config = dict(
    dataset='flat shapes of many kinds, plain or patterned, on busy backdrops',
    patch_size=[4, 4],
    width=256,
    init='kaiming_normal',
    eps=1e-10,
    epochs=4.8,
    lr_schedule='step',
)
Rows from block 9 of a small image classifier, named by matrix and row number. Rows with one number belong to one neuron. Each number is 50 + 12 x the weight over its row's rms, rounded and kept within 0 to 99. All counts start at 0.
After each neuron's rows are labels from the 100 images, of 14976, where the neuron reaches its highest value: "strongest on" is what is common among them. Only what is clearly more common there than usual is listed. The data: flat shapes of many kinds, plain or patterned, on busy backdrops.
# fc1: MLP up (model.blocks.9.mlp.fc1.weight, 768x256), inputs 192-255
# fc2: MLP down (model.blocks.9.mlp.fc2.weight, 256x768, transposed), outputs 192-255

fc1.612:65 50 55 73 48 33 51 53 57 53 55 53 51 56 35 54 39 42 42 40 58 43 37 41 37 64 44 78 45 45 47 54 54 44 59 43 62 26 41 48 54 43 44 49 33 43 67 79 61 54 53 58 27 51 58 50 20 60 36 47 34 48 58 77
fc2.612:43 56 49 49 67 67 36 57 50 56 55 43 68 50 57 34 36 56 34 46 51 45 25 40 54 53 42 52 54 57 43 46 31 37 59 49 40 58 53 62 62 47 49 40 47 48 31 61 35 51 33 49 51 53 39 47 50 49 67 46 55 47 40 47
strongest on: count: two; drop; frame; largest shape: frame

fc1.283:40 37 65 47 74 60 54 37 51 29 40 41 50 31 49 30 59 59 17 35 52 53 38 57 56 68 32 55 53 68 35 65 43 35 44 37 58 46 49 68 39 38 59 39 41 43 48 71 32 60 75 59 31 68 54 43 56 54 37 44 40 56 39 64
fc2.283:43 27 51 33 69 56 61 33 78 41 63 47 48 17 54 51 57 55 65 35 45 42 70 50 37 43 63 35 55 28 28 53 59 32 52 59 72 65 43 60 46 39 62 47 34 51 56 61 48 65 50 59 55 46 39 66 37 62 45 53 53 31 56 50
strongest on: cross; largest shape: cross; count: two

fc1.163:54 46 58 43 26 69 42 41 57 45 51 47 56 45 47 45 61 57 51 57 57 45 62 59 58 53 40 44 40 69 40 63 44 20 44 24 56 38 62 42 41 47 59 47 53 30 44 39 46 59 58 48 66 45 50 49 28 46 43 39 68 43 39 81
fc2.163:45 53 31 44 71 29 61 65 63 31 47 62 33 42 44 49 35 45 38 45 40 68 46 63 59 47 37 43 59 70 47 62 54 53 50 49 32 38 58 53 45 60 46 51 43 61 43 61 31 40 56 54 40 53 49 57 73 59 57 67 40 29 66 52
strongest on: gear; largest shape: gear

fc1.714:50 43 44 72 20 50 39 54 55 62 54 51 60 39 12 50 52 53 57 40 39 38 33 71 52 49 39 44 44 39 72 50 39 62 46 50 38 39 49 65 63 43 45 61 41 51 59 46 31 51 26 24 47 52 64 61 44 49 53 62 28 51 60 55
fc2.714:53 54 57 56 55 50 54 70 53 46 55 48 50 64 25 46 32 51 76 43 48 47 54 43 48 49 54 58 67 35 34 51 49 59 67 71 49 46 59 58 54 66 58 50 62 64 44 68 42 44 56 64 52 45 48 58 36 26 46 22 55 52 42 42
strongest on: square

fc1.611:45 50 46 39 66 56 27 45 48 54 49 64 39 49 57 55 37 61 40 61 46 62 39 43 49 47 37 47 62 60 45 53 67 54 66 68 51 46 49 31 49 33 70 55 45 36 57 74 44 48 71 35 62 37 54 55 40 72 32 38 44 63 35 40
fc2.611:52 67 62 55 40 61 32 66 46 44 48 30 51 55 69 39 40 55 26 42 42 39 45 60 73 41 51 44 66 54 68 56 46 53 54 44 28 61 65 57 26 34 57 46 38 44 66 47 32 23 61 56 59 50 46 40 56 36 43 56 34 42 71 57
strongest on: triangle; largest shape: triangle; count: two

fc1.711:42 52 30 35 67 42 31 65 59 36 46 57 62 59 55 43 32 52 73 40 37 37 68 38 52 42 56 36 67 53 65 30 51 58 49 29 52 41 35 49 49 57 61 49 35 55 50 53 54 41 52 56 41 56 71 58 36 67 67 56 37 39 70 56
fc2.711:47 67 67 66 46 30 68 60 45 52 66 60 52 45 52 54 67 46 66 54 45 70 32 41 58 55 47 51 64 59 47 57 63 42 53 44 48 65 49 59 38 51 20 47 44 48 49 38 51 69 59 42 70 40 50 60 58 39 61 44 61 53 49 65
strongest on: semicircle; gear

fc1.561:43 49 69 41 34 45 31 50 44 44 55 57 55 40 51 57 40 43 73 31 49 43 53 48 46 44 42 49 32 48 34 40 79 32 41 51 64 53 44 48 61 35 53 41 60 34 36 57 56 60 36 40 61 45 57 31 40 61 66 39 50 27 48 68
fc2.561:49 43 65 51 41 38 43 57 40 57 36 35 38 35 65 52 27 51 41 52 60 44 52 59 56 70 29 67 42 60 56 50 44 48 68 81 38 51 56 53 35 50 42 62 58 51 45 59 38 51 70 40 55 46 37 66 51 71 46 45 46 46 36 42
strongest on: triangle; largest shape: triangle; count: one

fc1.53:54 41 53 30 52 27 57 52 47 52 48 58 55 37 27 54 72 61 24 61 50 44 63 56 74 65 50 42 53 67 66 55 52 48 41 61 53 46 43 55 45 58 64 56 59 43 39 71 47 62 57 29 41 55 43 43 32 61 72 39 43 50 41 39
fc2.53:44 47 24 69 60 64 45 56 58 25 61 39 56 43 60 35 67 36 65 49 53 58 28 47 48 51 49 51 69 44 54 67 38 46 50 32 37 57 56 33 54 61 53 45 43 51 55 49 63 67 50 48 59 56 49 65 37 27 39 53 45 62 66 60
strongest on: count: five; yellow shape; square; pentagon

fc1.390:56 44 46 36 58 51 57 57 78 59 42 56 61 56 36 57 47 53 54 48 47 46 53 32 21 57 57 48 55 62 46 61 40 42 53 57 34 35 67 48 54 55 88 37 50 44 50 67 45 50 62 36 33 62 56 35 42 51 59 40 22 64 52 65
fc2.390:53 74 67 62 54 45 24 37 39 50 49 56 37 54 54 65 45 41 30 23 62 51 33 64 55 58 38 57 68 56 43 31 58 48 58 47 61 42 56 43 62 65 46 37 37 50 45 59 55 40 46 48 59 49 43 51 49 44 50 20 40 42 61 57
strongest on: heart; largest shape: heart; ellipse; largest shape: ellipse

fc1.685:51 38 56 44 38 40 59 44 49 47 51 56 62 47 24 26 66 40 61 38 45 54 75 64 52 26 46 36 43 61 58 44 32 38 35 57 54 44 50 59 47 48 53 60 48 57 55 43 59 92 56 25 35 50 62 48 29 38 57 45 50 52 53 55
fc2.685:51 56 51 49 34 61 61 48 59 54 45 46 57 72 71 68 46 47 30 48 58 44 37 51 48 54 34 75 58 48 44 60 58 23 54 49 50 71 58 47 61 47 48 38 58 45 29 56 43 45 55 32 63 60 25 48 52 38 52 54 51 35 35 68
strongest on: count: one; drop; largest shape: drop

fc1.257:50 54 77 33 56 36 44 34 37 48 40 54 60 46 33 41 53 59 36 45 60 51 49 45 60 54 49 56 44 47 58 59 53 49 45 51 49 57 40 65 64 31 38 36 71 46 52 49 45 33 50 49 29 68 53 20 54 54 68 25 38 51 26 58
fc2.257:40 57 57 35 79 52 71 43 55 48 39 42 50 49 63 29 55 52 48 27 50 54 54 57 51 55 41 67 60 34 55 44 57 37 64 43 62 70 77 39 48 34 61 63 45 39 44 60 44 66 76 68 74 64 50 73 54 72 40 47 37 36 33 59
strongest on: cross; largest shape: cross; count: one

fc1.252:45 51 40 43 32 43 52 46 38 63 43 63 71 37 40 54 25 38 46 36 55 47 64 47 48 49 52 44 70 52 35 42 58 64 55 47 63 53 41 48 60 47 43 57 39 54 53 68 42 62 46 27 52 43 68 54 32 42 36 41 25 60 38 72
fc2.252:32 47 60 51 60 46 74 53 39 57 55 46 42 65 47 80 58 34 33 52 38 46 34 36 40 58 52 39 59 52 49 45 56 41 71 76 29 44 52 36 32 46 42 53 79 42 33 57 45 34 55 74 60 47 36 44 63 46 55 63 45 25 52 40
strongest on: circle; largest shape: circle

fc1.273:56 57 47 63 63 62 24 75 43 36 30 47 38 47 57 66 51 59 53 28 36 49 60 36 54 51 54 56 50 36 54 49 49 65 49 48 44 63 49 57 33 53 51 50 26 63 41 23 55 61 46 62 28 34 47 42 35 37 51 41 46 55 57 64
fc2.273:40 81 47 52 52 64 75 76 41 54 41 60 47 46 60 48 54 54 45 59 46 42 35 59 57 61 36 64 60 50 53 44 49 46 61 54 60 33 42 42 41 64 58 57 70 30 68 48 42 47 37 30 45 50 29 50 53 46 37 51 44 52 53 75
strongest on: tee; semicircle; largest shape: tee

fc1.167:33 37 49 77 41 44 41 61 34 31 43 55 57 55 51 54 44 62 53 55 50 54 51 63 49 58 13 73 52 47 63 43 42 49 54 36 43 46 55 63 45 51 56 48 42 55 37 66 58 42 50 53 45 44 40 76 50 44 49 38 58 42 59 70
fc2.167:55 57 45 31 62 59 48 47 51 40 43 48 32 57 34 62 35 27 36 69 42 53 61 62 64 38 40 55 18 56 64 51 48 57 61 48 54 59 52 62 40 51 76 71 67 37 55 48 51 32 56 57 51 58 53 55 51 68 42 48 49 48 65 53
strongest on: square; largest shape: square

fc1.60:57 52 52 31 49 28 61 52 38 41 36 54 39 52 26 57 52 57 31 61 41 44 76 52 70 47 57 40 45 59 59 47 47 42 19 49 51 50 49 65 50 53 45 53 62 60 42 43 37 57 56 51 34 60 56 36 43 51 78 35 49 45 50 55
fc2.60:41 43 52 54 44 44 51 45 49 43 57 44 53 23 61 58 50 29 37 35 69 52 46 46 56 52 65 76 52 39 66 69 51 44 71 66 63 72 54 54 56 33 69 51 53 46 47 61 62 55 56 31 61 74 43 55 38 51 51 45 35 39 36 68
strongest on: heart; count: five; square; largest shape: heart

fc1.545:51 54 07 39 33 57 31 27 37 67 49 52 40 47 20 42 38 38 53 49 58 42 70 41 42 64 44 50 53 52 68 44 60 79 33 51 59 43 56 47 54 42 63 42 46 40 59 58 49 89 42 58 49 56 57 56 44 46 50 61 42 73 41 53
fc2.545:46 64 53 56 21 35 59 66 43 49 53 44 49 58 59 66 77 45 55 33 65 56 11 61 55 30 45 55 42 50 51 48 59 49 77 59 37 47 53 57 56 47 36 63 45 65 38 47 55 33 30 37 59 46 35 37 60 47 35 55 53 56 46 57
strongest on: crescent

fc1.109:57 51 50 36 30 53 51 45 61 63 49 56 51 52 33 33 40 44 77 68 73 45 65 56 47 44 48 48 42 54 41 48 51 51 53 60 67 47 48 52 39 60 37 42 69 64 58 58 59 87 51 42 30 51 56 49 26 59 43 36 52 59 44 64
fc2.109:53 52 57 56 42 48 55 44 47 34 52 49 44 76 20 63 56 58 56 47 45 51 25 42 53 28 61 70 58 53 36 56 57 41 45 65 38 60 62 53 44 31 42 62 63 60 45 42 33 31 36 23 51 52 52 66 43 59 54 68 57 55 54 27
strongest on: crescent

fc1.639:50 44 40 42 35 64 38 34 59 27 62 42 38 51 55 45 56 39 49 46 40 43 73 52 61 59 57 44 26 69 42 49 54 32 51 47 59 55 49 57 32 53 62 47 49 30 58 32 42 69 58 58 55 52 54 51 23 53 58 41 66 53 38 75
fc2.639:63 51 38 43 70 38 50 58 70 35 56 69 39 37 58 56 64 59 43 35 56 68 43 41 58 46 52 34 59 55 41 59 64 36 34 39 41 51 59 49 52 64 50 54 36 66 40 53 42 44 39 47 40 49 46 68 63 51 57 51 43 22 73 44
strongest on: gear; largest shape: gear

fc1.498:60 37 56 40 69 53 47 60 52 69 55 53 48 49 45 57 38 58 56 47 49 45 80 54 60 41 55 58 29 40 36 43 58 48 43 50 57 39 49 56 33 49 70 63 28 39 45 42 33 33 42 43 52 48 49 47 59 47 42 52 46 49 56 52
fc2.498:54 61 46 61 56 24 55 58 46 36 57 62 45 52 29 40 44 45 44 43 35 39 67 39 45 55 57 47 70 59 41 56 43 61 52 60 27 56 51 53 48 53 35 43 44 45 51 50 77 74 63 58 61 59 33 65 62 51 49 38 53 69 45 38
strongest on: count: five; square

fc1.326:43 47 39 34 59 54 29 42 54 14 53 52 51 42 59 59 64 46 46 62 35 62 71 61 45 44 56 43 43 52 48 52 56 33 57 41 60 68 48 46 29 53 73 47 50 45 45 49 42 54 59 64 45 52 45 42 17 52 58 43 47 34 39 74
fc2.326:87 55 34 45 72 48 67 58 63 46 57 48 48 59 58 36 66 52 38 29 43 58 39 41 61 48 51 41 46 48 58 55 61 40 36 11 45 48 58 47 51 65 46 60 39 55 73 49 42 48 44 42 52 48 53 51 78 43 55 35 36 46 57 38
strongest on: gear; largest shape: gear; count: two

fc1.5:74 46 41 59 51 55 14 63 38 28 51 45 46 40 44 36 54 32 24 70 53 50 69 60 55 42 46 57 20 71 44 45 45 65 39 50 55 36 56 41 34 48 58 44 61 50 58 31 53 65 50 61 46 50 67 35 42 49 43 48 49 54 44 58
fc2.5:46 53 51 56 43 41 36 58 57 38 38 39 29 34 59 68 51 50 30 47 59 50 44 42 44 58 48 57 66 40 52 69 49 48 71 68 36 33 49 57 55 65 61 46 46 66 51 66 38 39 43 43 60 45 08 70 34 57 49 64 53 42 58 62
strongest on: tee; count: one; largest shape: tee; bar

fc1.708:51 46 72 56 47 68 38 37 43 40 42 63 47 33 52 40 36 58 43 43 27 57 44 55 40 70 66 63 44 62 42 49 63 23 62 58 57 69 44 17 31 57 35 50 45 76 53 56 41 52 47 51 46 49 55 48 27 48 35 36 32 60 53 53
fc2.708:49 61 38 45 40 49 43 57 49 52 30 30 53 63 59 51 71 56 29 78 25 45 37 51 61 41 52 57 18 41 78 42 48 48 48 37 42 26 72 66 42 36 70 72 19 44 50 46 43 34 53 37 50 43 57 59 52 46 45 49 66 31 50 50
strongest on: count: two; circle; largest shape: circle

fc1.547:52 42 40 40 54 32 42 67 32 47 52 64 30 43 50 44 48 52 42 47 28 66 63 62 69 55 42 37 38 77 72 45 55 63 21 45 56 43 53 44 56 63 61 59 56 47 53 43 39 56 54 47 45 45 42 43 55 45 68 40 58 42 47 52
fc2.547:66 19 49 64 61 48 55 38 71 48 75 46 42 34 72 50 59 30 39 39 53 45 45 46 50 47 70 61 57 40 57 62 67 47 54 50 66 56 39 50 54 37 54 49 47 47 44 49 55 51 40 38 55 70 58 55 53 64 60 54 47 48 47 38
strongest on: count: five; teal shape; purple shape; circle

fc1.449:42 48 71 54 39 60 33 41 37 71 46 36 39 59 62 64 42 66 62 52 39 30 64 66 54 39 34 51 56 41 69 56 47 39 77 58 48 48 37 42 39 35 51 50 60 54 53 58 47 46 36 37 40 62 71 25 59 53 54 38 42 69 65 18
fc2.449:48 45 46 46 33 52 59 62 28 35 54 57 51 53 45 31 45 45 35 72 50 73 42 34 63 71 44 65 65 47 52 65 54 53 61 52 54 40 79 46 58 45 36 64 56 74 51 66 59 41 51 42 54 34 45 64 13 38 48 49 60 45 40 51
strongest on: heart; circle; largest shape: circle; largest shape: heart

fc1.306:45 41 65 53 20 41 48 52 48 64 66 40 55 36 50 65 51 58 54 63 73 36 36 63 64 50 53 47 48 74 60 51 37 45 51 48 56 62 62 38 50 54 68 59 51 51 56 57 49 50 63 36 68 55 47 48 21 37 51 34 88 61 48 48
fc2.306:63 77 59 44 72 41 41 55 63 42 30 46 48 73 56 53 34 31 33 52 46 47 56 53 43 59 41 68 49 66 49 49 62 60 67 48 60 51 46 40 50 55 53 40 78 53 49 52 46 42 49 50 58 38 72 39 48 67 37 52 42 55 62 40
strongest on: circle

fc1.548:65 41 76 50 52 39 52 78 45 82 59 69 54 35 56 66 53 73 37 46 54 43 54 45 55 46 40 62 52 57 52 27 67 48 41 46 62 66 57 49 73 48 44 39 59 49 59 36 63 57 56 50 61 61 55 37 50 56 36 46 73 54 74 52
fc2.548:42 68 44 59 59 64 57 57 37 42 58 64 56 64 53 51 59 40 52 55 47 49 51 49 44 42 45 43 63 49 73 51 53 41 47 50 30 70 70 75 49 43 59 66 41 55 67 43 45 53 45 60 45 32 53 48 51 45 68 60 25 41 27 35
strongest on: circle; largest shape: circle

fc1.384:55 38 44 46 16 64 40 41 60 39 56 45 33 45 49 43 55 49 57 58 44 44 73 63 59 41 52 44 39 70 58 63 42 42 44 37 48 42 54 56 48 58 60 45 53 43 57 28 41 56 54 48 53 60 43 53 25 51 47 48 72 57 40 54
fc2.384:52 60 40 48 78 37 53 61 75 35 38 62 42 50 55 54 29 42 35 38 55 46 42 59 50 51 39 46 47 52 42 56 71 34 55 41 41 49 68 51 47 44 50 49 29 59 37 69 34 42 54 63 53 54 49 72 61 70 56 51 37 25 60 50
strongest on: gear; largest shape: gear; arrow

fc1.173:49 27 56 37 68 56 58 33 51 50 53 41 52 34 65 38 47 66 40 60 40 50 43 55 40 55 55 21 70 62 38 41 39 29 40 56 61 43 50 63 41 40 57 51 38 58 38 62 36 30 60 55 36 43 56 47 52 59 53 31 42 53 45 22
fc2.173:61 35 69 55 48 69 58 37 59 41 46 46 51 33 57 64 40 38 45 39 71 31 60 27 19 54 73 58 58 23 31 41 63 49 83 44 78 61 51 51 55 41 50 45 21 53 64 49 51 55 54 47 51 49 37 59 38 54 40 49 58 56 55 58
strongest on: gear; largest shape: gear; count: one

fc1.203:59 43 47 67 49 59 36 31 36 53 57 50 58 42 58 37 50 45 54 47 70 43 35 41 58 56 63 48 43 52 57 55 47 55 56 31 62 55 31 50 40 64 49 35 36 34 75 37 60 49 43 43 42 46 51 33 37 43 55 32 57 72 49 54
fc2.203:52 73 56 36 47 48 61 45 53 61 50 41 45 66 57 42 45 47 46 33 41 48 53 60 51 54 35 71 36 50 52 33 56 54 67 64 55 64 64 45 46 25 51 51 75 43 59 53 41 75 62 64 68 71 52 64 43 60 33 61 37 30 32 65
strongest on: cross; hexagon; largest shape: hexagon

fc1.690:57 43 48 28 59 62 42 51 44 09 59 55 40 47 59 51 69 55 37 52 48 54 71 67 43 45 39 33 46 60 48 55 52 32 51 44 64 51 44 46 14 48 74 56 49 47 44 48 50 49 49 56 43 44 67 35 29 59 47 34 48 21 46 63
fc2.690:61 40 34 33 55 47 78 59 49 56 39 41 47 52 35 53 47 49 67 46 29 54 29 43 67 46 45 41 42 49 65 59 55 38 58 49 26 50 72 51 58 64 52 65 53 78 58 34 27 43 50 42 64 51 43 59 74 56 53 55 57 51 57 33
strongest on: gear; largest shape: gear

fc1.268:38 43 58 36 57 49 14 50 47 23 59 47 44 51 54 49 61 35 35 59 55 28 55 69 43 65 60 52 42 63 39 59 71 22 65 51 69 42 46 69 54 46 58 59 62 31 40 76 65 75 66 45 68 31 53 60 36 53 49 54 52 42 48 53
fc2.268:53 69 81 52 58 65 53 58 64 45 66 49 35 77 39 53 48 59 37 30 41 35 61 41 43 56 56 56 54 47 50 61 51 58 51 41 22 58 41 46 22 58 44 53 38 57 43 44 37 31 49 38 59 43 61 47 86 55 53 45 59 46 55 50
strongest on: count: two; triangle; largest shape: triangle

fc1.607:41 57 68 42 45 39 51 50 41 44 52 66 45 47 54 54 47 45 63 29 52 43 59 55 64 45 44 44 47 60 31 37 84 50 48 48 64 50 45 62 69 33 54 40 40 33 47 67 58 58 39 38 52 48 51 44 36 71 62 41 36 41 53 67
fc2.607:41 54 66 46 39 44 48 53 38 54 43 27 48 37 66 44 39 46 48 54 47 57 61 56 56 50 32 74 38 57 59 56 44 52 63 78 42 56 55 51 35 40 40 48 63 40 45 59 38 61 57 28 56 50 38 71 65 62 42 53 40 37 36 48
strongest on: triangle; largest shape: triangle; count: one

fc1.568:39 40 66 60 47 36 38 35 36 53 67 57 63 30 63 49 37 55 65 50 67 43 39 65 58 51 31 53 61 63 45 48 45 63 55 44 52 61 63 42 37 38 37 31 62 51 54 50 51 21 54 56 54 68 57 60 71 32 55 51 70 51 56 40
fc2.568:64 80 48 57 65 38 66 43 50 48 34 55 45 79 49 53 50 35 48 66 45 67 62 53 46 50 55 53 42 57 52 69 41 48 65 49 70 43 56 34 44 61 61 64 57 36 71 55 41 64 60 43 54 49 56 59 47 48 34 40 54 49 41 58
strongest on: gear; largest shape: gear

fc1.187:36 42 42 65 59 47 44 46 38 47 59 58 42 54 61 45 76 59 56 45 40 48 34 45 56 51 71 34 37 56 58 35 57 57 35 45 73 61 34 58 44 60 35 34 58 37 65 36 46 70 36 43 43 44 68 11 41 34 67 34 67 68 53 58
fc2.187:50 42 53 35 62 37 60 34 64 32 47 70 54 35 56 35 58 33 33 56 47 56 59 35 42 38 68 51 69 38 48 48 57 50 42 51 67 42 38 62 51 30 61 53 54 47 36 62 51 56 47 54 35 32 37 78 45 53 47 61 32 33 59 41
strongest on: count: five; semicircle; ellipse; largest shape: semicircle

fc1.703:47 41 41 64 48 35 68 55 59 71 61 43 48 39 47 32 76 63 70 40 56 58 35 72 58 58 45 36 54 70 63 71 36 37 30 37 46 51 48 59 35 67 35 51 50 39 66 52 41 61 52 45 48 55 29 51 48 29 60 48 61 61 56 41
fc2.703:49 58 67 70 76 39 28 51 47 40 49 50 48 67 60 34 29 30 52 52 67 33 50 55 49 57 39 70 50 53 57 48 63 67 80 48 46 40 55 38 51 55 38 45 50 33 55 50 52 51 57 54 67 42 70 53 56 75 42 55 45 61 53 41
strongest on: count: five; circle; largest shape: circle

fc1.361:34 39 41 55 69 46 24 27 44 38 47 56 34 46 67 49 51 63 49 47 45 77 53 66 55 66 56 42 64 48 58 45 41 54 64 67 64 52 41 52 42 53 64 46 48 41 15 74 44 35 58 63 40 35 41 59 40 53 50 29 60 43 47 41
fc2.361:57 75 44 58 46 44 46 51 47 38 60 61 41 44 69 59 54 38 43 44 54 41 65 47 53 40 54 54 29 60 62 47 40 63 54 25 33 64 36 66 42 45 33 53 39 48 76 30 64 44 42 41 54 44 36 61 49 60 47 49 66 44 57 61
strongest on: semicircle; triangle; rhombus; largest shape: semicircle

fc1.288:40 33 59 42 48 25 64 56 37 53 55 55 53 33 39 48 64 60 40 53 47 53 42 48 69 64 57 35 64 61 62 67 37 38 16 57 44 43 36 75 45 60 61 53 52 61 32 52 57 47 61 44 32 61 46 40 50 60 62 31 58 61 53 36
fc2.288:51 31 37 58 59 47 53 63 55 26 58 36 49 20 50 49 66 35 55 54 58 58 47 50 46 66 43 61 47 37 65 70 52 38 67 54 38 49 64 33 58 60 63 54 48 66 41 57 57 65 63 61 68 66 48 69 32 46 45 55 40 50 49 70
strongest on: count: five; blue shape; square; pentagon

fc1.755:59 46 54 64 57 66 46 54 27 48 57 34 59 40 50 45 60 45 69 52 73 34 37 62 45 33 44 41 38 65 46 43 56 44 46 37 52 69 46 38 22 50 40 37 50 45 65 36 50 60 36 30 41 51 65 33 47 40 37 36 54 68 50 65
fc2.755:49 52 82 44 47 41 60 49 71 31 57 46 54 30 53 60 62 41 30 41 52 44 59 54 43 43 52 42 69 47 49 67 45 32 53 78 46 46 26 63 36 50 46 43 67 57 34 61 56 37 36 36 33 43 41 48 49 48 48 63 41 41 66 38
strongest on: crescent; largest shape: crescent

fc1.226:51 45 52 69 51 62 31 54 45 50 64 42 60 52 48 30 61 44 70 51 59 54 39 50 45 50 37 49 36 64 42 45 49 56 43 49 46 46 52 63 63 52 41 29 69 56 70 47 44 51 25 51 42 54 58 27 53 50 59 45 35 61 29 51
fc2.226:62 39 72 35 49 58 70 49 47 41 38 36 67 38 55 46 70 49 41 41 62 51 51 35 29 51 57 67 70 10 51 67 36 36 42 44 43 42 60 49 38 24 47 62 55 63 38 37 51 49 62 46 47 56 57 57 47 49 45 45 49 46 41 57
strongest on: tee; count: one; largest shape: tee; largest shape: cross

fc1.182:42 25 62 48 37 32 33 61 57 52 59 39 34 40 30 72 38 62 60 52 57 35 44 49 42 37 52 33 45 51 34 65 53 42 29 67 44 50 27 60 21 59 36 49 45 55 53 54 61 33 33 55 65 48 37 33 56 57 73 68 68 26 58 53
fc2.182:55 15 56 39 36 30 39 60 47 64 60 36 32 26 38 59 46 71 65 49 39 31 39 65 57 62 42 44 43 62 43 55 49 53 20 62 54 39 35 58 36 65 50 62 38 58 54 52 45 39 40 61 59 57 28 46 43 56 70 64 75 43 52 59
strongest on: count: one; drop; largest shape: drop; largest shape: arrow

fc1.83:43 43 72 39 64 56 59 38 39 50 64 53 58 34 60 45 45 49 49 48 51 32 30 63 45 45 56 57 27 58 56 42 52 42 49 36 50 62 54 41 52 52 53 57 54 38 49 56 55 48 59 66 53 39 54 41 75 60 40 40 45 36 24 45
fc2.83:51 78 57 58 36 41 50 55 56 40 51 53 55 63 64 56 56 46 21 66 49 46 60 57 63 61 50 65 53 47 64 58 28 44 41 52 25 59 64 50 43 47 65 46 50 44 45 47 39 48 54 58 55 60 61 44 47 42 54 39 45 38 62 48
strongest on: circle; largest shape: circle; count: two

fc1.481:24 37 46 51 56 14 53 45 61 41 38 60 54 33 50 52 66 54 31 36 63 58 48 48 64 59 57 34 70 42 63 58 47 42 31 49 49 48 32 63 42 38 56 47 41 64 34 68 60 52 49 43 35 66 48 51 37 46 71 41 42 57 51 36
fc2.481:54 44 26 50 56 52 69 71 52 33 43 45 44 38 39 39 62 39 63 51 50 60 36 70 58 56 25 48 59 59 50 62 43 31 42 23 41 35 56 43 52 62 65 52 30 62 39 52 54 57 60 59 51 60 58 51 40 46 49 52 40 62 47 59
strongest on: square; largest shape: square

fc1.349:25 44 49 45 65 61 53 47 47 65 48 50 59 59 62 51 44 48 55 45 36 57 49 65 40 66 44 54 30 42 51 31 64 33 45 44 52 66 44 44 39 50 55 60 40 55 43 64 60 44 72 55 41 27 37 47 57 84 65 40 35 51 41 72
fc2.349:54 74 77 38 37 55 42 65 47 30 52 62 39 64 89 50 45 52 49 34 46 39 53 46 65 23 39 72 58 47 57 48 37 64 61 33 44 68 59 60 46 48 37 66 57 37 63 48 45 54 47 41 55 61 40 65 43 35 46 53 64 52 55 65
strongest on: triangle; largest shape: triangle; count: one

fc1.667:42 45 28 49 56 76 60 57 42 55 52 58 53 66 40 54 30 46 28 60 67 36 54 53 26 48 57 38 49 53 46 42 55 60 54 47 56 45 59 56 61 52 41 41 48 44 39 42 32 56 54 34 48 45 45 47 64 56 56 61 39 39 59 37
fc2.667:55 56 74 56 43 55 44 49 60 64 50 58 54 58 66 48 65 59 53 34 40 54 30 43 51 47 57 59 63 57 39 45 57 48 55 55 59 60 36 57 43 48 31 62 56 40 49 46 46 64 50 34 60 63 36 61 38 30 43 45 52 48 64 60
strongest on: triangle; largest shape: triangle; count: two

fc1.262:48 45 49 57 32 66 46 58 28 40 45 39 56 51 23 49 55 65 60 70 38 39 26 43 52 46 39 44 30 60 45 38 52 61 31 64 43 45 40 47 49 45 39 45 77 53 49 35 51 64 42 43 37 48 64 20 34 51 69 53 52 72 43 38
fc2.262:61 42 77 59 32 57 33 48 48 46 45 45 60 51 58 67 54 41 52 52 62 34 41 35 40 42 58 65 58 21 45 51 56 55 30 60 37 33 40 56 46 25 42 50 56 51 40 36 70 46 33 32 51 51 63 32 29 51 62 51 44 63 51 44
strongest on: tee; count: one; largest shape: tee; largest shape: arrow

fc1.381:40 39 51 41 47 36 55 47 39 50 47 36 67 39 53 41 28 25 45 28 54 46 46 61 49 74 28 55 36 39 40 50 56 38 66 56 76 58 46 39 56 62 49 62 50 38 39 35 41 64 74 50 42 56 32 22 52 62 51 33 58 42 54 55
fc2.381:31 80 48 52 46 51 33 57 46 34 37 32 23 83 55 47 56 57 44 64 27 41 44 36 49 52 45 55 49 52 50 54 47 31 62 38 22 48 35 57 56 54 59 48 63 52 62 39 34 43 56 44 43 38 56 78 39 47 65 45 50 69 51 53
strongest on: triangle; largest shape: triangle